Weights of a small masked spectrogram model: 16.9M parameters, 37.0 epochs.
Rows from block 4 of the encoder of a small masked spectrogram model, named by matrix and row number. Rows with one number belong to one neuron. Each number is 200 + 30 x the weight over its row's rms, rounded and kept within 0 to 999. All counts start at 0.
After each neuron's rows are labels from the 100 clips, of 14848, where the neuron reaches its largest size: "responds to" is what is common among them. Only what is clearly more common there than usual is listed. The data: struck, bounced, scraped and rolled objects made by modal synthesis. In brackets: how many of the 100, against the usual share in percent.
# gate: MLP gate (encoder.blocks.4.mlp.gate.weight, 1024x256), inputs 86-171
# fc1: MLP up (encoder.blocks.4.mlp.fc1.weight, 1024x256), inputs 86-171
# fc2: MLP down (encoder.blocks.4.mlp.fc2.weight, 256x1024, transposed), outputs 86-171

gate.18,199,216,209,210,187,202,219,159,191,199,223,230,141,170,184,217,198,222,216,229,173,182,234,259,188,202,201,203,204,232,188,164,250,189,238,222,185,171,225,165,177,165,220,183,166,173,189,222,217,207,193,177,129,168,229,198,162,174,140,207,201,154,283,168,144,254,212,146,220,189,205,250,164,216,229,218,182,222,200,186,291,191,175,195,189,201
fc1.18,175,263,245,187,200,215,191,204,215,207,165,164,165,193,222,247,143,193,232,200,189,198,230,166,145,190,219,124,207,229,203,198,221,219,184,157,168,186,217,202,195,130,157,200,189,232,186,239,177,251,237,206,167,150,191,243,171,181,152,270,217,228,144,191,187,169,203,198,183,176,240,234,178,129,167,179,224,206,172,187,201,170,183,181,180,180
fc2.18,202,189,190,204,172,199,240,201,207,169,200,231,227,182,195,169,184,139,190,172,196,225,155,257,210,176,177,243,212,215,179,222,201,221,218,221,152,187,207,248,164,194,204,214,175,204,214,203,207,203,221,226,186,251,204,193,246,221,237,203,177,177,185,215,239,182,211,178,205,234,184,144,206,232,207,186,154,227,220,188,229,197,207,172,189,165
responds to: reverberation (50 vs 24.8); text has "reverberant" (50 vs 24.8); one hit (46 vs 20.1)

gate.689,191,194,250,219,164,251,202,158,193,208,172,187,214,197,162,128,121,180,231,208,183,149,228,184,214,172,194,202,190,239,223,239,206,203,173,175,165,250,153,201,214,243,181,256,240,231,222,205,158,219,213,182,172,230,202,150,197,201,206,132,149,195,189,198,150,207,174,160,157,200,173,175,224,129,211,201,231,199,241,268,126,174,168,186,260,201
fc1.689,227,169,222,181,234,237,231,168,202,193,165,171,198,237,168,151,130,167,221,217,213,186,227,188,191,203,207,185,152,236,177,209,190,201,147,195,181,168,190,198,225,190,177,211,239,195,214,269,216,242,254,207,166,244,181,171,205,192,225,169,126,216,177,188,189,198,171,142,153,234,175,184,169,105,202,215,243,203,223,237,183,130,183,199,238,211
fc2.689,281,193,188,223,225,181,212,202,192,174,193,166,211,145,225,118,227,227,181,154,219,222,173,205,264,199,199,224,186,200,212,200,244,249,210,186,177,193,240,202,188,184,198,214,144,248,176,190,225,163,162,157,221,186,265,177,282,208,232,189,269,190,227,203,215,158,251,191,173,174,227,189,177,210,166,160,197,176,167,176,167,193,237,170,170,164
responds to: mains hum (52 vs 8.7); steel-like damping (47 vs 16.5)

gate.74,192,199,199,184,282,174,194,235,172,191,191,191,238,175,180,213,217,170,242,157,243,174,131,152,170,158,185,210,192,273,182,138,203,185,247,203,197,222,219,179,184,226,194,188,255,181,254,187,217,219,254,178,196,168,170,171,179,164,210,172,157,225,169,193,185,236,158,191,213,263,190,160,238,126,218,235,204,183,189,164,247,155,192,254,172,181
fc1.74,258,212,209,189,108,259,205,200,233,188,217,190,180,173,178,223,210,172,167,209,197,252,121,242,132,207,171,228,248,182,224,161,185,237,185,182,212,228,209,235,166,207,217,182,158,177,167,183,208,149,184,210,208,135,228,242,239,224,184,195,235,183,231,202,191,222,210,173,182,188,247,201,214,259,141,184,215,231,207,219,224,196,271,225,185,269
fc2.74,190,194,158,184,231,225,142,162,242,208,182,160,193,208,202,204,183,184,248,223,155,174,217,169,166,228,195,176,179,196,191,186,192,235,191,213,211,119,230,223,240,173,201,216,218,182,183,182,233,161,256,211,173,223,172,185,179,145,204,185,186,214,223,187,221,236,187,195,252,181,255,178,274,197,230,198,175,218,125,216,221,223,132,178,243,238
responds to: mains hum (43 vs 8.7)

gate.261,202,163,167,196,206,202,176,154,207,227,211,138,225,234,171,220,213,232,211,203,226,215,226,141,222,180,203,219,197,221,262,204,165,203,196,136,175,239,223,224,210,175,139,193,246,217,220,260,170,238,239,227,268,187,183,172,178,185,202,142,196,173,189,177,207,194,193,220,190,159,174,197,208,145,219,241,210,190,207,190,205,202,161,162,207,232
fc1.261,198,227,222,205,202,195,241,216,165,156,183,243,175,161,223,199,205,224,153,198,204,197,177,287,168,237,168,194,206,209,174,232,225,203,194,246,209,192,169,186,169,211,270,214,156,182,200,163,274,152,203,186,145,211,178,244,218,214,234,196,214,222,229,220,240,195,190,171,236,217,198,171,235,289,169,208,218,227,221,242,185,201,227,214,167,163
fc2.261,222,198,141,194,213,226,165,194,241,195,224,163,195,226,153,164,204,241,261,231,186,217,227,173,231,218,229,179,220,218,186,189,204,184,217,151,216,218,234,160,197,267,206,203,160,153,198,204,154,249,215,206,210,209,245,188,195,234,183,184,104,157,148,200,192,180,184,252,166,310,165,156,191,219,253,271,208,174,182,173,161,175,179,259,210,220
responds to: reverberation (54 vs 24.8); text has "reverberant" (54 vs 24.8); text has "room" (54 vs 24.8); steel-like damping (45 vs 16.5)

gate.444,165,236,183,195,210,218,196,251,191,193,168,235,199,231,203,219,247,175,180,237,238,197,151,190,205,212,195,193,255,236,239,195,181,187,215,136,215,203,181,158,205,233,142,210,201,197,159,177,187,249,175,210,202,231,221,159,151,188,196,176,253,176,218,201,189,226,185,188,188,205,211,238,212,193,218,278,174,212,198,185,165,252,239,157,205,214
fc1.444,214,203,146,199,171,228,204,160,213,177,128,204,161,216,204,196,207,143,198,241,234,145,225,241,180,197,205,223,188,210,196,235,152,203,236,219,216,238,160,226,174,216,212,239,194,205,194,237,178,173,137,196,262,247,217,128,217,228,204,180,176,226,261,160,201,182,173,192,264,218,181,183,194,167,186,172,179,190,202,298,196,235,185,182,202,155
fc2.444,200,199,209,226,212,183,202,203,176,208,215,218,241,230,188,221,166,231,196,217,154,284,187,223,197,191,208,206,220,209,168,199,228,168,203,170,247,172,234,217,228,240,189,191,180,234,178,229,171,174,221,239,181,143,190,273,159,253,194,189,183,158,173,180,225,205,199,246,208,184,221,229,156,207,172,148,170,174,246,149,193,216,264,233,163,233
responds to: reverberation (53 vs 24.8); text has "room" (53 vs 24.8); text has "reverberant" (53 vs 24.8)

gate.118,201,267,216,188,161,199,260,216,192,237,214,227,178,145,227,193,219,184,248,192,211,175,142,215,210,173,148,156,229,191,160,223,189,218,215,136,214,160,244,157,203,210,200,242,204,165,191,218,206,172,137,178,148,195,215,211,181,208,159,204,211,150,195,175,154,206,197,229,216,187,231,170,189,266,182,217,189,139,245,221,232,184,208,244,157,200
fc1.118,191,174,135,228,223,197,174,153,200,152,193,148,184,193,227,212,227,225,194,187,239,225,259,169,226,195,158,222,192,263,195,154,220,149,153,282,238,172,181,271,193,195,169,193,156,226,233,213,205,202,227,186,220,226,181,154,194,128,201,208,125,186,167,230,213,155,228,211,244,182,215,184,181,152,212,170,188,205,168,212,222,205,195,160,195,192
fc2.118,207,219,238,237,194,204,190,193,226,231,229,211,202,224,186,163,244,236,249,213,226,153,173,218,177,184,212,142,208,148,140,207,234,201,213,184,202,237,189,178,210,179,155,218,230,172,192,208,203,204,167,235,168,162,206,234,142,233,176,228,131,224,212,197,166,220,146,188,168,287,219,188,271,281,192,234,141,193,219,228,211,182,177,246,138,137
responds to: steel-like damping (44 vs 16.5)

gate.363,170,159,224,257,219,166,261,171,197,189,203,240,213,211,157,217,223,183,155,229,142,202,165,205,233,195,219,158,181,213,166,184,221,173,209,183,221,172,201,271,187,201,67,153,214,234,166,213,219,224,181,222,184,212,183,188,146,213,160,246,203,123,193,237,225,191,217,203,152,208,137,215,225,169,208,188,187,221,215,194,173,201,198,197,218,207
fc1.363,186,178,198,272,199,166,305,215,198,217,184,170,182,175,187,196,217,179,184,194,123,224,193,177,236,187,205,143,190,200,177,194,206,212,217,174,218,179,187,296,202,229,86,164,202,225,170,193,207,205,219,220,212,199,145,182,175,180,153,212,224,179,201,194,202,184,224,186,156,228,147,222,182,122,198,172,236,213,210,185,179,181,188,223,174,201
fc2.363,204,234,213,199,214,189,191,216,230,287,193,200,221,198,194,225,245,186,195,200,167,212,208,256,221,179,184,216,217,252,179,249,177,183,175,227,239,254,207,169,206,186,237,221,162,192,241,204,192,212,250,190,220,165,168,208,197,236,186,226,218,205,171,225,232,111,219,182,238,165,216,241,249,196,236,252,154,168,181,209,186,167,214,190,163,207
responds to: steel-like damping (45 vs 16.5); glass-like damping (39 vs 16.6)

gate.241,193,219,204,190,214,227,207,178,183,205,202,142,178,147,213,249,169,189,210,239,146,206,169,212,223,212,193,220,169,202,221,222,218,170,192,209,200,177,226,208,246,190,205,192,269,168,193,160,174,208,216,224,172,205,197,183,196,171,191,206,218,214,158,239,177,214,209,212,193,224,205,227,177,167,211,176,240,216,236,148,165,205,179,171,203,234
fc1.241,178,245,233,206,208,190,212,191,180,200,199,141,152,192,198,235,184,222,223,210,146,189,180,217,143,212,191,205,176,207,183,205,232,209,120,223,200,195,184,206,251,193,230,183,256,200,178,187,212,208,254,198,171,247,226,160,167,173,258,240,259,209,203,200,221,240,192,228,182,201,186,224,160,192,205,137,230,210,196,180,154,234,172,181,191,231
fc2.241,147,220,195,183,182,197,199,198,198,201,165,215,182,184,216,229,248,176,178,204,161,225,235,252,254,203,191,203,237,240,183,230,189,199,203,200,233,197,171,219,231,160,220,217,155,181,221,243,230,215,208,205,235,172,238,210,211,189,196,201,200,217,143,205,186,185,219,154,241,146,196,185,236,151,203,216,161,199,202,165,169,175,147,241,208,173
responds to: reverberation (65 vs 24.8); text has "room" (65 vs 24.8); text has "reverberant" (65 vs 24.8)

gate.347,250,200,251,200,203,273,197,200,223,169,227,216,211,160,171,172,204,198,225,250,191,189,166,202,165,231,215,201,175,252,199,242,186,265,202,142,193,183,182,197,180,225,209,222,236,207,165,173,235,189,142,187,224,202,218,225,227,185,190,220,196,201,152,163,206,224,156,181,192,172,222,202,263,212,188,214,267,183,143,218,173,195,180,205,188,238
fc1.347,238,207,158,152,242,130,247,212,172,219,225,161,205,207,203,240,211,221,197,205,218,208,174,184,211,155,217,213,200,144,184,244,211,210,175,204,145,173,219,179,182,211,198,204,180,164,134,201,204,223,178,204,203,207,225,226,232,192,173,153,236,218,257,191,199,190,233,195,254,190,204,222,129,229,158,179,197,203,201,154,231,226,189,211,195,248
fc2.347,214,211,170,195,212,235,184,194,202,193,189,202,207,207,236,208,249,219,207,227,196,207,186,214,214,231,209,259,196,244,180,179,170,201,204,190,192,211,195,237,184,127,207,221,305,198,198,157,209,235,174,250,246,214,164,193,236,172,207,156,184,209,203,136,265,214,159,203,218,238,224,181,236,203,202,193,283,172,195,253,248,224,204,182,178,182
responds to: reverberation (56 vs 24.8); text has "room" (56 vs 24.8); text has "reverberant" (56 vs 24.8); shape: membrane (32 vs 13)

gate.37,200,270,119,152,215,174,164,210,198,164,146,233,208,132,209,200,186,188,211,228,214,185,163,172,189,185,190,182,193,221,177,153,205,178,233,158,180,152,234,205,186,196,197,201,157,208,202,183,180,241,251,207,218,230,170,179,173,183,195,205,184,160,162,207,209,198,144,188,199,208,212,198,164,279,204,204,210,139,185,169,158,197,152,234,177,187
fc1.37,197,233,144,238,204,165,200,153,162,225,191,215,133,151,251,247,211,162,245,213,203,197,162,214,230,229,183,136,217,227,195,209,196,227,205,152,182,177,233,274,182,215,261,209,146,169,183,183,175,220,175,175,223,208,229,160,177,230,203,182,221,170,178,169,264,172,194,196,220,163,219,215,238,264,197,161,194,238,165,237,174,208,161,199,216,150
fc2.37,199,164,251,217,164,202,155,263,181,213,233,148,205,219,241,168,201,194,197,216,192,249,138,212,174,205,206,221,185,178,161,208,225,191,215,237,175,254,132,212,203,170,199,210,217,169,246,189,160,195,232,160,233,166,224,254,194,241,179,219,190,197,255,202,178,184,156,179,205,209,206,200,216,227,198,197,162,186,205,186,231,186,226,195,220,239
responds to: steel-like damping (43 vs 16.5); glass-like damping (38 vs 16.6)

gate.107,215,202,160,153,178,230,146,212,228,213,256,154,177,209,238,199,180,187,218,221,180,178,230,230,313,192,203,147,217,213,217,210,223,207,198,159,193,293,153,215,166,172,211,181,210,248,240,203,186,150,203,187,186,251,209,210,227,199,153,165,181,134,192,207,193,226,207,196,179,195,182,252,186,172,160,185,228,212,163,183,164,202,135,222,207,185
fc1.107,157,206,218,197,230,199,226,192,220,211,192,198,207,152,191,186,285,181,205,197,106,204,219,216,169,228,199,234,159,212,207,184,167,164,226,181,239,159,223,185,230,163,184,153,207,184,149,227,119,179,212,192,248,204,155,205,184,177,250,199,205,234,138,234,222,201,248,211,213,187,199,213,220,196,210,202,125,238,168,215,180,244,222,184,191,225
fc2.107,216,234,239,216,169,239,176,205,147,206,135,186,226,205,187,177,178,153,262,207,177,239,176,258,162,161,192,233,225,189,186,182,230,192,213,224,240,212,155,249,143,185,216,148,179,128,217,229,204,219,190,154,199,240,190,212,153,211,202,194,142,232,179,165,249,200,228,145,175,255,222,212,227,223,219,266,192,214,246,216,181,231,170,233,174,166
responds to: mains hum (36 vs 8.7)

gate.533,183,199,193,212,197,215,177,181,181,231,192,184,224,204,223,229,205,195,176,224,149,239,170,195,173,178,172,208,237,180,166,235,172,209,182,147,215,214,170,211,192,102,261,133,203,204,170,204,215,154,208,213,201,207,185,232,182,203,182,212,269,218,145,202,184,183,248,212,184,189,210,206,140,136,181,217,235,208,202,130,202,255,167,227,154,300
fc1.533,178,223,205,228,224,189,177,229,204,200,245,203,194,190,190,189,171,201,171,243,182,245,151,167,135,200,171,218,152,239,164,254,182,164,179,221,185,159,198,184,211,155,246,207,245,142,190,203,232,223,236,209,203,204,195,185,181,195,221,182,204,193,160,236,191,178,219,268,225,192,250,229,155,152,205,175,182,180,199,163,229,209,184,174,213,232
fc2.533,190,191,166,179,210,199,186,171,231,202,166,175,229,235,222,165,202,187,232,216,227,202,196,251,210,204,216,216,191,209,188,223,237,211,160,192,257,240,110,169,253,197,213,243,164,227,218,237,230,181,204,149,224,207,168,193,246,156,252,206,209,220,209,206,206,191,208,162,207,157,136,156,273,136,162,183,141,230,196,200,201,155,200,199,228,199
responds to: reverberation (74 vs 24.8); text has "room" (74 vs 24.8); text has "reverberant" (74 vs 24.8); scraping (60 vs 19.5)